config = dict(
    horizontal_flip=False,
    arch='convmixer',
    patch_size=4,
    widths=[192],
    num_labels=18,
    optimizer='soap',
    eps=1e-08,
    max_precond_dim=1024,
    adamw_lr_other_params=0.0017,
    max_grad_norm=1.0,
    epochs=141.2,
    lr_schedule='wsd',
    weight_decay=0.02,
    adamw_weight_decay_other_params=0.05,
)
Rows from block 8, named by matrix and row number. Each number is 128 + 24 x the weight over the matrix's rms, rounded and kept within 0 to 255. All counts start at 0. Numbers have three digits each.
# pw: pointwise conv (model.blocks.8.pw.weight, 192x192x1x1), inputs 0-95
pw.22:154108091153139124099127108132133071128162172118088124103134139143148127114104136126108135117116149125122140116120127111122153115116109156082131145142121154137094114141144124172096158140109081119140111124165132123130116145107143124124108100161110099144120109110140154125093131109141134126
pw.23:141116111116130132137109146128156131152129124084094145092129115148107091110089126104142125160127104144119131133073149107156128158162105092129140117151110123090115121137150167125126137142122189121114153121092122137129104099130114123124143112159126128109089118120109132116115122144113105069
pw.24:127129142092122106120173158129137109154173117092108157169116138131149111100141122109107118098135123161152111104145164165156113147115099164150126105139088140108113145114124146115131140159141173106082140169106114110132130119133105141091099171108126121148089141127131157138147106110100138120
pw.25:097151130139129142090099100121111071134117124091155138135122108153111126161099078104090121095177093114107164148115153109180156112113083125100105123102120131110147133184118114128102112127151126160109115153144145127135175089118116151160105101137141197120061119130146140105127123109120164141
pw.26:121137092162107137116126078086077101164121097128158107166132104114110107165114108094087139137158142128111178123152100105090102108131139102119122111099120117105127120174123113163126134117120123106133103137138149126160167100121107109108135120141171099115100117122175122122088116116110165159
pw.27:119140133103182109111116108142106121124111104154127125139069108133130156160119117130165129150120135140161112124131112138174128149122123090132144124160101093176120117123160133116140103124108132112146135184134136123091151098134135141156145107148141148127110128138099140113080133126110085145
pw.28:138141137133121116111133117086110131103110155133138110159125130143111121135120091136130106145122118121167126101090111157146123137121135103125143138119119120150144114155131135127121154151157118083117133129162138137097150112134149110140149103177161123137127114116127130129109107146110117145
pw.29:094124133128140124117141102137121127105098159123127114133153107081108169150132142095151143121164142129089122117128111105141109139126118112134121111142081168126148144130135147118134121104126120098110092134109181122154123159166137097107129116139111149123098141124147130140116155145155202088
pw.30:144125122094107154165129142134094107107124135114132131119140147089116125132115138128101155160102090122126138139109175109116154117122158156114141133103157122116100134132148110139129143128136134134133139124117136100137130081095158135154136074110108121093135082131115129177129167136136153140
pw.31:114118169162105125127127103148106155137137127113153129119140133134104125101142180121131131108174149092095166138105107079151107136097095134168120166151166151115163102132144123104132154123155167106173133108119158112097100103182102100131088186098105148141113133131117162100163107116109150100
pw.32:164123135112086113116161114124094154145136149145153164153170154091119129117080161114148092119145166073130129151137137093094115138174135127132128136134142149099120179093083143132155128067087106109143157128128063085116109149115115112182110140117118126124143124109142127129132129110101126119
pw.33:171121109124119095158106155187141155106139141181104185123133178123129069128140132079157100108094108073085135167123123119114123111181194176121122142133113163110131126109123161137145090144066085102121128124139077138102214104145130124140120124141099150200086136123059119108142157112126136082
pw.34:102133121155162107113113124086123138113142154161122079112157145142102165169154121103125140121139119128143140077115153155115131161155093139108116124104109142129122127126138105114157094132132113144108095122087119147125134091135132126106087159108147086147101108177193163119198121142113116117
pw.35:110147109116142134104137113029147124144083160115168136094095181113177147175140135123124133096124113185123125131097138104142132108101157116098122083148137109146108175093189123133106136139115157110116121127113155174136104097169140134134117185155127088068116128150156097126173085127129150088
pw.36:131138135106135117181123129162104112118138131132165115133135146116136163096127116061095129115075108092121125115134098150086105115110118108136145141147164161122118103129142117141160115150156114126110147100114093137127106111098142156119109064106145129080126115182143162146126121155135141177
pw.37:160109115160112103139137122147147116133126120135152173118106116160175147149100115073143119167143114170092114095143154140139149132138125118164112136106133100098095129122140108162108145138171159116119110121107143125097139116110130135121131117102114121117138109214112147113087119168125081109
pw.38:148141160133100074134124075126120154108140114121182102106142116142126125135098157086103154091079162132114104146103131129124130123162149155121173091154156138156109121158131144101106130121112134129096157131184132140116136111172154148094159137151139147134200088143126175126128111145142128108
pw.39:132140143097124130111162098129136138131103129136119129180138145158137073119158119118176137086108103147158153116058161113093101133143101097121108098160102116126098127097110133144108111125129124098126132150168119111087156112162139125114122179137138115157133126154127105128139100140132090111
pw.40:126100130123131118138112112131080112089121153140138117114097154132167116083119124118133130110107134162110142132109120098123191143132179092114134108124160094140137113134178094180105110145110151146137142158130125092123105093114106100135157147160099129080099136135125153132151134129094159132
pw.41:122109103179118131124162136104116117130119121108132138123136152110120144157131127134163126133153138117110134122094091109116107153124100103109126105114184118157123162103165144130124123153117134146158106090108111170168156100122121153132162149104097078090106139107150139138108119141097127129
pw.42:075152110120147080111146115112120111091124113101111153131114194114135101141123144104092158160118122116116132169099148117128162123089130157073117132122111115097127156156190102147143133126110048113116085129105134142127126124087148197092147092100086159103151112119127144182089126156109138128
pw.43:104114138106106130117113107075139099098086113146165134112131147089155124087085122132159145127171118130137149132078121146128142111114158136109073117133125108090158101142125136099138107109132133157141146117110167132159116126086111127106111168128139117107130145135126131110131122116137156120
pw.44:191130156107151154174122165144154126147129106143149128100091160122083109122082113118136091079121179090120143136095139102132114117151149156088175159114101141136112156081168115136147116097107070107138107158118125118142128113150131133131113136160152150115147118140165113076154136107143139124
pw.45:157113095148169097094114123111126164119125105121123081147136091112100145126155108107118127167153141106153119121104139131118177147099120137151098139142094097105114134118132124103118133109120112121133136140182105127139173157097111094177119149128140160159103104131129111112121146093128124124
pw.46:146163155123111199118108104156103095116136145141107131164131152106132080121119111137179119111138174156163154160146107155117099126165145125158120115122116167091132144133154119155110113091114141178098083102131144144117123102160091106139123130128134154083114134157120096119110064095160160116
pw.47:140103171111128113162150143112086167134123131138154135137159107116122125130139122131128139111114134127123127133118131134116100157149161134154156117105102121117133125133142108160134117123144187134165117132136152124140169093100110116149139088085134169105136131133139117120112121119106162141
pw.48:131092159090091160109119149139151145144106102116164119152093072161142166150137105140174139129148145137106130137154171160135151147139129128109149157090127155117111125170128144127118151133141138116100106101113129130141128098132108111122189130108110106112128125122131122169130121112150130121
pw.49:142138137147126084148145115129141145160161121125109138153127090129113096149093163134137111136144172127119126122101098152096153128061143081140129061116144087118155159117108172142131089128119136136115206162151160132107125129121121132112156096142129147107175150143080148087085121148140097110
pw.50:086110137166129156177108144116167113123086069174067112140133106158192177119086094144145140169182143118087105069138130130110126110135139105115143111122152109138122091097160116116158149095096152095121114122117121183092131088128131122139122144120181115135117122095105120131114094118109139138
pw.51:152102108073116132067194144123191143143158129108123165170095142143108132105116099139157111162156124131133146131129158128156134115136169180151108182168122112130095132172153160149138164134155163141132118149135118097098134119166101130101162167081135096102096170136125152113109106112099101141
pw.52:160163100154137148104122120142094126128166100124160132118123161124159141132136112124122151106148098130150123123170138138138114152104109134111134126118144148083132098084122184146141125147132114204114149134105135202141136102150107111111107167122117151135145122081125123111121105140124080124
pw.53:127158132103141111157093119127154152123106121129127092141122108136119153126133107129118130132128120107106109139108156123131151108102123192125130114168141142148116126138109123134122140116138111122142139164100080119170164135114114153152112121117122117143103122120108084115122134150112156133
pw.54:113125086147123142104106143143096136112142129129114123155140131087104098107158170100120109117132129126136125114155128147143156146135102140120103126138149178097152180128112119166129102144123152103149111138099120138127114112098127132124128115139156153134112126126145153069089119144164157133
pw.55:138172104118089134175162182103096141126091122204106109112115088148146101084124176153085142147099156122107135111161106154140170146111149120098170113139113137117161132094109129140148136123111121108154092134120141119163120127130105140138147146084132119141105167146140124116149147159138101111
pw.56:150148170104158167130084126134136182119092124140149203142149136095132093086118206178123139127178128121175131125133121140103096130068117135136124122114097154133166118094145112079144129141111117110120140154115104077132124109159093129166118110094186156136156126117141148106149121146158149098
pw.57:161098131124174119146109170151150098098147123140148117143169174145118109069098120135151144112115109094130113126164133122102082122101150165104147153087136088147115139143171116138143117143130121101145111119119114135102126118180080116128126129113133120125084144105096109168117151140119073135
pw.58:114128119106152115110140130136152136123123133152116104109113136152120099144099086119077144134118122100160096156190091125141141145159154126096126114103089115092136102130089122125147138117128126144103154179086137128220099131131111127133119137123192122130124129147155141129138135139134138079
pw.59:140121131103140114128140129120088152098110093131093161162129131142114123148130110148087141134119155101124118124079124125172135071155125126148120176118113122070100112165148185150123109101094153119140115095173139105092115095132132163108080123138122118153137105143130117130161143092159139111
pw.60:120141103116140117143116145157112145128076123144135123127140139137135103124112141123151137144128085097189133091146107098128089160173141150114148117140121128127136126140126115120105132141138122120103172128149143112131132113098150138137140122131154120126113142160064104111132179145132156135
pw.61:159149130131175130120170139098121138158131132183116128091148215174134121139117137105144132136112131126112088119126162122202115142170128110088118150150097074112112122105128106079153090074111112154125092135140129164127118098136135089106143088135123134118123157133174139072128099136107128088
pw.62:130161129198130132091102187148099124110073119114109103137159147146129148129135148135140103151159147086086139103175125158108179148111118147154146104112157138071114106143124113149148151183153140152088122137157142131102135143105123095100136113111137111141148131065112090135087102142142147096
pw.63:121115097129127147088114129097100088170105137095136084107126112087111137108137112141111145125174141141158153114179104113141073116127057126127084101086119164110083135099154165130130133143111116099082089094132116162182108122118146152073142066132146127132141137154164085145162111162159146109
pw.64:125118118156115109125160093124160142108161102113157122138126106143137141172136118111130130132106138125132175131098122111146102108061121125126168141133134084112184129092080104124143095143112151158108132111139192138109154146142111135112178124103164119133099122126140218119129116137131126140
pw.65:113122131084134096193144101138121108118107106125127120091127172146077130122117145122120115144118142087115109138103145147099141126122133124107113115094127099154130109146159123149108098122144117146168099094111122144114131125109107120115124097127137131130130147106139145167118141139165137112
pw.66:087078125090133095118131117077129133100157131093080137126151142126107117140110112114126118159140137156173125134120085128139102153118108113122180133102153077147112139113134128120142112123122099101180108120124190145123138093155103149116111124096161165121146180129101130144154125157105139113
pw.67:133104155120115173113137107126118151100112101112132149159133128125125136115072101100131103148163130117148098120108131156127111134105099139121135170143130158131109135097138134164146127124105106034108141135118111147127111138117142138106081160167135131148157162114122150136112112122153161110
pw.68:090151091102148183124147153108119137132124085113119137105116124145136114053109116131122143133117120135128117153106108108123119114111071128111142122126114105108108120128158167119121126145112130126143125174163083152138124125109121114107142143128103117086122144137121124174135109134139114128
pw.69:119135111124134171106102119134119125128140125120102103101144145103105167117136132185093097094124136142097136125175143135147145126123150133129127119120121134143125129166086135111093115145170119139082152107111121137124126137149140135130107124104184128092097098107131119149144111107129116158
pw.70:109174152120164127114122118132108157060096116116111098133157144135153083105141117109052167095145113124141189118132151114145128169136122173077072091125108056095127141153076131099160105114114123104125126167126106162110127104179146105129115117157195150143094130097124132114077098125115142138
pw.71:098089113134096130143148149107159155125134128121131111141133147113077136112161129102132144155142120112167110110176113141144147146141134150089102114175150136155169157109131189133117139140146127142131108116143127104140107113113127094143093127120121094115131151121094135090115122142135092113
pw.72:095137090108112175160129116104128117130125120112141136125117148124128097117154099122127079117098154118113104162188120135107129141128121119165136128123134147135126087132099149142093147126139102129151097169117136162123116115046125119131114118136119108122163148116082141125099120122125128120
pw.73:114099122147125110126120103090122120094104114105158133134140121146126149135129152113108192137126114092184176136145116134164104125131138157133107105159115124112090156103147087150100130112130136131098155095114122119135093105107160132129142139170147101127133108110121109135114134135117144151
pw.74:158150134139114132126098117111154079135123114139118132153090108156100111092100085115069160125131116103159178144115154173125125175128133099128070074150113145125163134114120193126113096140089112110113112122131134126135145114103102140137107109096120090095097088117134122132086131135080149115
pw.75:128126107133137097105118118123136150100103152129171139130131131116123119130095112130105150114118143138063152121177135095144116124161141111127149119073120135111169142127088134139200114115088098130103125118129150146188108158094168144099143126163104113133131130132111136151118117209173144103
pw.76:176144108158150118110140169071100173140080124098101093121111139124178091112108116145102100140108099144158152112106192114114147138116138144136110139152155144109091091108171143089061156121172133083112129089131107144161193108095072110164085109110138096128126148133128098114146126105089135189
pw.77:132194092179110142181128142102112143107122146121123123087074142178164125106110110168156104178138129124080125122157089138131148114072099119109142176156117110111124117096119123125124138088134110157137108101072083144148163134135114119117091159128135123134108158174169161127100135097138128136
pw.78:131140147125130147154168108142144145139168139145111097135134093135099146099127089145058115102080105133092138147159151135121128102132141162141088124146170156098158114126098139101130152125115158155166147139110122161119126135073112092169111104157145158065148109130147121084136139116159110102
pw.79:132130128119142164131125108158101157111099158102131131159116097124141127135151152125166149145124107098144128151169126134122101155139139156115142116148106163166144100147101143123171147140145124128097175092135136099149152147124119125072123116112128123110122119105141095142103099119164092128
pw.80:106102150090105136105096148116111143159136160148129152143123191112142103152161166113159126126095127090129124135116127151132097105120153116127145153179153143105169127137068160131125093117141102131095142139138113115098117104179117162147134140154107093100081156151120111118084095094152127121
pw.81:145146103138148122118137149185095170129105142107161121162085144140128123103126125113090095089116122142124095101173123153158143186118108117146137113145145166140130168135133134119129167136126114158101107135129155106123115090133114142109152150121131195091076132121114101153121133081119121117
pw.82:149141158097099156132130135143140120162126127103146110138151113100131100094105113106124127075077139133123143128099099109112097175111170115159157155131131151116155129166137156090171113107089145132147151143147156152148156129143172082161135137091131219117117162087154138127116121144151158103
pw.83:129093123095135119113103137117113185141070133116074117142154083173096164133082120155093133104148116121100139116126118109123130101129074120118138149140142131115087169105152113136109131150141139166147127109113115127116120123153119134125090140118205109144121134125115187131145138120105112154
pw.84:146151139134140100091152122119095162123141112131128127152093138144137090072121123104117126094144153112123107081083109128107084123140136146154154107115159141098135166118164160130121126112101098133105114152178121107118082091132150112169115161113134135086115108144122170132141148118102208150
pw.85:152123146118168125108104103098105172157111087121136105142116142139102103145129150125113129152125125114137096122120114131113145145111118119109142112121117144126115087161119122133146108161112132146133144135108137115126118091133100120107082139157121108115157157126174131154124110184133120122
pw.86:137118181151127120185141105153127158124137112101115156107119092108141077095151099153140108138130150132094106115108117131110144130092073096097137157101179095124132100099096160114100101127172175130147133118134101150110089093129151114127143187116158162085134098099115167119127133114102164155
pw.87:163123160129120128121138149097157129095105151123122124153103134100100152099127107139132126148107154118068139158081168159130123107149213135119143133116147101156125110138137122125105130104102151097143108115124112148166175145099135128174100159113139132086123156121149182148175106191109076100
pw.88:099138096152129160121138094091133126118098143109146119127147122134117104087102125069123147098141106104099116109087106146144121126086123143121163139131088126098129115129090133119150143145139121105123096095126111135144116100134165153129115095125132144155120135110171126110082129120130098124
pw.89:107121104134148118071170128156105116158097089094167152146102145152104123140138104129108114134114087098099088111099152134132132129151146151115158106122139118143135128130114133133129133090098136142108087103133112143129129129099158095142128094105144112117069116161134136130126108089098112124
pw.90:097117107145111106104157107115131120112104130121197162113068070089155126122128149133173155142134115138107155143127130120088106115108141143118182112117135107105139118139123150124124114091157142139141083107128138144131161146136122080088135110122131138122120139111145129101112115139165106115
pw.91:144127094099123127094129144119067145150133130130113147106140093138118136132163129152091122134142146139118144114113131126102134105136114162112113087091141148112134149133135141132135167108108100156110135104118100124143100133100118107131113146122141161104118146098094170102147160124087112116
pw.92:130116134064118133118144119115100141110117130140145141149119111135112098138117102143130126095145113098083109125112105164142112079100115139101148116145181127120100157139161120154136137114114113180135122111193119115112126115163130144123113089118084103108144090087085103150102124115086117132
pw.93:100116135128107105115072110121074093096180093161142124151143074122118149132124144137117138159149137098159137133111118144123082115132098151157137161108132100086138090078122160131132186134134131135137124124145139170103143127156179131110139133073154103103114149099131110156144117120111092095
pw.94:120117129111145121109140138147125119104167118121149107126138096091153134218130121159119103160053195119148118104120168122120153100157159124163179099115167149117140165145129125139106145071125083176103148122136159101150126109150093147114147096169115135130128099174140130088134133162133143121
pw.95:108112103127106128103111127121156169125108176117112129123155153139121101148112110116142137138095116143108142122098123163082126133130121131140120102122119102098099112111108142112129119147192151127155101115125132142163157118093126135145133141128152102106096087127100158106140149099107139105
pw.96:144134163140118122120115112147128147106116123123149131126106086172121125156110141147131137099120131118126128119118136112144155124147158120121166137123123103120118162123117116152160105125131122125132105101167104112091114122123149116149106164081149134150100110127128125099137162131137129127
pw.97:125115102127127147105101153143104133134115153124149104134175125167110121155100149165141115124153110085063101115106144120109119151117151126206104104124140117127149120105072128110106083127126135152115129120099104153140099135166132128148145097142102137159098123171113146131147100105099129101
pw.98:180165130171156118129153104152124113116101120096124202154128128105131133133140140107124085143134169113161137122112143132107101146106183110197132112182114122144163125159153112143081148101113112118136129161148133128181133115127116116109121182110065118105103130126086095067098147168094084120
pw.99:111129115151128138136072122092122129149118110139116106124112122146147117149117118149144154117131132147136136136101115098084126120127101101120161098113150129155129133098110132122162141163130176096159103173144097127118103139156126175130074170119170149118121116115116136097114119147141124097
pw.100:083125133114083106122142140140094126093106115107116164135131106107130138108183139105129170129132137180131203149127144137141066150166115146119113104117115148146147173106138135110125129126114103110100133168150132155159146120120142158129089180149101116135129135104145117084109161147166113153
pw.101:125122095138149132109164170143138106096119139093144124147126121120120145139089127142147135133155175156147127098105118100125128150103123121066112135127154079126131144141141146125141132126123097116133111102121155133135151097127115101101076136117115123132102132148135154135127131122125213128
pw.102:137117107121154114148130157122137100138127127104166120137118094118132116139135117137121132112112158181148126153144151168119125158110135105132159148142076121127147105082111154109195126143088132119093110115106122072131164143082088126132119108096160143140097169128100118109143167106127106086
pw.103:107126096127115085137133101095104116130146140087128147128106183122121138088118097091107126136134105143123113139111135093157123087138103145114113144168111131132111097149138139115107116135155109157111114145124137113148159094181133129139184158124136141129154106126116164098121154120132134152
pw.104:146102111143179116152102121102146092142087130108126127111114113096150130146133138146122130078159193134116137144114158079112139154106143141099122146109170116131180135104129124091089128122098089127172139143121098135121125128086133153146135113091152114095115167112107132121082098117145136142
pw.105:156089114088125108133130122109127163120119164118140064124155091124168119099149129163091079148117138085158150138116121142143218132100187155115088142095116150141120134096108150080137106121187162130136093096111129110145088109133114105087108133058131103060143151164137110125164142138127080125
pw.106:086120144154126136110170162158106137123093116178113123142119139114123183085102162108101153131071099126096127181125122083140095137109100091084152122117146120118159105150067144170152159111141102099142107145166165136101129156145120150125120130116118149125132118131112165141167127180109102136
pw.107:109113110084133078106141130110130136114092112139140143107123106090103087129117110090128127118148194123137161091105140181085111133115103107108112106096111132149152155128162137132114092118134161134119107117131152133135099107105119155131110139133131126144167132121147102076109145103107110110
pw.108:122129146121145109124137154075145152098165122106099125116105127121145143142135105123130116089155113103137111121121128109131154114154135188123140146117145145097144129124141132106105143119127173141122135131130089133145195150134118121140130147151141123152138183128176135152078054149095148121
pw.109:131133153099113073126157131139139125134117056139144164127131139107140097136182138105136158097107175113123122128152105134101124120155109139076092112192112140110131185103118137146124117113125120150113101138103137144165114126110171143143135069124094141134127101135119135130147138106144109122
pw.110:121119079116110103130119231118098138137118127104132112114111105168094123111167146109094146119103097177107097144132140101109122078107129153147123125105133111173086145158111149140143143148116138108120086165099128144131125092116098116107127104104114111192131101174134139143157155128172101148
pw.111:150111117114133105137128110133078123110117130135155123137132117142131118120172138119122114123127137127146121115133116158135160162157141136128116127148180112125163090148128142118120124133120112148152127170130120160098092139108110157116148107108096147134103105147098142138101158069125121142
pw.112:114133164089147121106128088119088124111111164162097089096128107078108112145105105101114128144148201144107135111140107093146124124157106157138132095102142168125160143082147118179100136127140160129143168106176087100128142135152109113127141103101143123082136145144163126114105176117131157104
pw.113:094097132140157178092142100158127100085131110102099152101157121140127091104106099110118109111132125114103090146096103135141132169117083120121166111113173121134089179087134074095123110074157140088185083112102113135073097145130149103127144116125075172118154131114131148126113144161156120137
pw.114:090112130130108122139149127130136149128149103109098157129108131129118144124104160153129123089101155126169169157126121124141132160088097116138164150121136114114195106129155105107148123218133150106108129112106133123132086139125134083092108100087121130142106091124121121089121151139133103130
pw.115:150132070160152166147113129098147134127128156108101123184121120155115101144107170095095165097104107098154112145100154142179149130219153096100126131115120120090105107155157153144126109114162116117155139085151160129166153127094150212105124138184169106100121073112113170156142119136113124140
pw.116:125098108172120117150152098137117168149120180116112130092138160147143116151136118110117114125138110125055113147123172130099122119122152126190094144149123124110152141114147118114124145150126142141097117144122140130108140136166201147071143118139136130138125158111132167127109125130090127118
pw.117:139139132142105145158142157111092125117110154092131117147104122123132120133076124122095092135101119118141105149095114079148080142160078133156113118131096112120097133100109135126135140119131120137132165123130131089134119126106108128106138090104106136096122133120164119140147163136173122098
pw.118:126117148087118108135100128115143084087137155116118107123124095145148155157158165137143144098149118129162135145151080152140113111113124157141095124133126114138174156134150127125086139122097151149126124118101125109182125120104109134106119128148101125177158163092137142143138102145130105134
pw.119:057083148154133142120120161124159105121152130175118173180119170111138111143164132131133115147145121082130128108139110105147079110135075128141168121157107133145130115179148136128119141183114132118123139129140138113077102150153136138090107145169107144124118115108147153154121145119133124095
pw.120:112100117178116087105092103124100144159127146128135082127147098125129144104150165129079132107143174104125126138117110120115124155121136119101146089121114123125104109126155120119160121147127125152120083122112153121106158119109084118157144109135173165120154126123115118120093136123140102111
pw.121:114127113080133127116127129067180156129108125135129150109135129122124136199111115127129128133109114149171107131130110109129181118144148118136100093133146114126135172122085128146138084085162126098121044096124131110110109125071126140134093095111111128121102139115144142091181138154124134123
pw.122:094114116137136113089137139102132094100059113142119150098130156131110131197104137115107136113160129165140147105158140094140188124100113111128105101125095099166123133153104123074127157088115111122126108103144136143085105089074134109138073113118164089124142109122168144092117119143121136109
pw.123:180086083140124114109166147127140119092173170122134110123146113127114153116127166113116160131101125132119132127169119157101134148108179145099089111174120121101149143090080126133116116154077125096141130138113152135138132110112127125128141106117112121142097133100118127093139138170080103120
pw.124:116126127162112104167128113131122144132106087172102147193109134127110142157157147120101128160175096155102123110136076108145159130131094108134151097120124150113152110136141110104097192119176133090154117091155106103098110091146108106143115121117114139108140110098119124149088137120133169138
pw.125:081143158103107102128156113123087133139146143127097144134109157110114145150135185104111113143145139099152135162151136101120152142107070121140123140117122089150126129162139161125130096160150167132191097123120147135131114139143124112117120142157151150114099137138083139111137118131152125160
pw.126:086121152059129130106119162095137132138125162124122116146115114118128168137159107130152121129107135157079157133144123095101128117089167152094134132118186132135113150144130139116122138123097128116145144090108118168141141094113098154099097140117116136116140164127159153139106099117172126106
pw.127:102133119104158129101168129127128112126109128158116173149126097065153120134129107117112146132181096136092149128155107156168079193071120132168146089086142127178114093128119139114116118108146116137139129097144104147107125115132157140143148104152118160089116149103093090136129132127109139092
pw.128:104148106139140115138097160145106117107141098129128108119126121125172151126127109129119118109121122128102113146115116153114143132120104099155142106093098108109091114152109100105145098132161135180119118163155105080151095094149122129114136124110132147132143118108128145123165111114118115146
pw.129:084104080136148174174099082081110140081135087121160109106091147121091127119087094110119122105112120098108156122136107142091139125091141115111119132104137143152079125111115109138114122158136133154123127119140119163141131136111118155164169118156151110130104133123142129126113135162134133088
pw.130:089147100134111111134122121146134118135160119114143122146145136095122110133100124158161156109093175134120118134101157118125117150150146163098121116156136154161145131123104127133125128120106146108119175177113130113122110094170107134129110113150132114116095125125100105129119166114130136100
pw.131:110117099086123107108156115134126144149189107174115151145145141100154195162133115127158135178099106109190103109153147106106130124132133140146140120169111102089125127135158149119092149131129140139170131119121127146135133097123147124094112125120104113094148110125140152171122110135122177113
pw.132:117083151136160116075091174104123140155136160143117147174120147118172102122113108081103110172139103134086125106106169127115160103113119096103130136132136172136131147124118160151194146147114126134180112117148114106093154110136140104119110132122113139116114141160142141151122129112115145140
pw.133:127158142107105126086114124142140126145135139102138120127142093123121116141104135085180144141124110126132155134091149136165120132107141112077139115140109127141131127138156143131103138163149133150145122094126135134134128112144122122131118155125136117158112132138154154170127135136131086118
pw.134:079144088114157191091173113111101108111143109143136133102120122126116115100118168139119129102139139117120109145152156177146131107156146158142140147125102157141110112147115193145160152127108151086091136100130087151118186126157103131120147110152162148092149124123079119182115107147135106139
pw.135:157098143123153197122125147121124149124137111101134160083125124136164146096125130159121108173126135146128110116141156146162138145141131150133137104132105126123121089156148163127117117117116141096136135115113103106152188129087095099177162125094110072094167113114140131108097116101122098128
pw.136:141124166129117114138085156143106139124154156115178114112102128132122113146164129109170124115131147129142148140180123139111117096120095135138108100113089205133119113151087113151097122164127163102088109133156129148107110106133117131110146073095135171112124105127149126115113165151155162146
pw.137:149108165166150098115124138121126124127137128095135107134099093130167166084122140084111140162196146112105117113125090106107117168121105132082103149137119102098106080161128123146090179125129157144107143112123090131118093119117127146178129095119099142115136193139101122120097121139149144149
pw.138:130155119102142116104117130114129135104116124142140107135146113148139158121138138146088111128137108136131101126108111160166138174106084189120135098116147167127127122149123113124092117124106039177123116103129127131112167146105134152130142153117117114135126127129150149099141127105100107156
pw.139:093128129110129166087128163107097112107134150131091128162132095104145100105120135140125101147096126135082108148199102122100144151098132121064116127146137141129131111126153148120130098118110057125135131172137131147134168093152117150113122157084146147080168172150123122145144109145105142143
pw.140:140127122173150141109108089095147115142144137133101125184099125152147199134099071125088123089122183125129116139158125128154122112122092116144136082150162131155131128082149145178163145142117113095109109138140142147133136120100110143114100084141173124114128098119141076138127121142166141097
pw.141:107157132115113134160138117132095122173105102114162090151122149170121148113061142100143159110112122108111112089136107131133146165174133116110137097099064105140134123132165127111133116114130147154143126149121132158106132123125135133104134121100150127161101164127088128104138133118105141095
pw.142:127117104149164129095144142144130141149109091136158126140122129128145142145115131105146165139139116181147127150140100080126110130168160128127132104127092106134095144125131131106130120128134127150180144115175080124116128076174141163088147145152143152155096104141177139097140094133165158127
pw.143:150074159127126119132137138131146157101125105109083158097083090114104114119105119132089154137122146124115120127116098091182126136113121126139115187194161123126121093145113135131124113131117153139154170205128146119140130112174139114138119179129120120102102110150170157142158089099128108122
pw.144:113144129084151160125145101101126164160100110121117116113143128192171134122117119118081120121119099162091068140120126124130147128118081151143141119113163148104119173097142146138091070095174135116127148095118181148136108094106129111085108150076119112172105133105120146125128157137144126126
pw.145:140120129107148097118140114121129122114158109127127109126129090097128104108156125154094124137167166160113154175141122128108123117154090128104125162094141114150148158132139157101132143108140122114141109165122126160146148074101119137128135174193108160161119129122127121131159136146141127114
pw.146:116144145141129093147159148106193118084153149125173144088119135130084117124107152149080120124097155160127134118171155115133100092121112144097137151097135147115144178154143127162171107143105125121141110115149116102143140118158098170128132126131103121153110139156164075093120185127132157078
pw.147:144158105098074123110137131140129181135116143150116131081107093172091135127137112160141122120131135140121115134141134121128124155113070125144112109137113161110119166120069140169108146116137118135112103138099127137158130126122092143143106184126165126141128131127111121144097101123122140125
pw.148:114125108117176135117128111142088173165160116138148097165138131131136168132140122153168125095132142184119118134181096110118084137133173127086150098087127127129122141094093129122116079105128123146104165127156162151126130157115116125109193116117120121139128113118167104145167117106105130145
pw.149:139136169107144148140112128122131117130159114133112129130098169120146103133108141118154110098145108100102113128103134105089114098125096125136105149119122126090108137099113114119094092135101132102137161122098159145147103153123139179126150144147129134172148148162149134093101115125127122128
pw.150:130147099114155085126120148158107086134105119166152142120116196111184126102061119072054173110108161113103123100093105143122153136129138087117134120120111136116125159128145111123120124100111108144139129114128126139121142127112129177155161205154124140129130150090136123114092160108146138135
pw.151:125122178164151146123194126112118144110120121144060136124148205123116147136133124105092144148129084106112149129138174115064080161096131106136130140161118142102136150111150143143162114122081103106146113125124157124137081108137133174160165158142114126103155110123123150180080135155152142104
pw.152:152152135121166117135094152185129115129127120111127137109147110123181140131139124112129113097103148127103124113134116146140131143113131109150134110164119130124108086112114153116142114122143156143148099126141133169102154132130118143133140116106096149161090147123131078081121121123124142129
pw.153:095114108115102103127159132115136112148115111117093091159137135139125118144108149110123143065125136115056125170141107133142133178141109110149123108118122095105128111082139196113138122128150154129105080115150120201131098096141169119132100108113118099106190104122132145117103140093130145164
pw.154:117121119168174093124137141127112099069114123129106106119154143138145073117086117157117117119142109136133191153131109122119151127135144116122113140150092151170144183153117090127104163095124119142133128125115067167120154094096116160141148155137106107141144118128115114110142129226119164182
pw.155:104130102149119133110136105090087146120126155133109064117086097152115095105108119162090155073099139121122135126113133167184120091128159156130132141134114141151159151109160128133125133121089108127141088083115129090138124111117149171089144109105125112122106126151118153098126156134091116168
pw.156:140068153105136149148152141153116150100151135118122132160149120121128102123105166120134101161134123134074111130118111132133124156149126144146161101151151103134132135147146122137126132148142110134162105101107173108130119129126117120146113120133133103134142148128150114154125140131115140112
pw.157:101136122165138136135135140135124153146095128155082120100085170117151122113089132115142108137116114147112124146103120110124123174144146125111114136116137122135099129109138107138141094130108102130140145159121090125158107084109126156116165099114115129133112129119102118109092143159138129151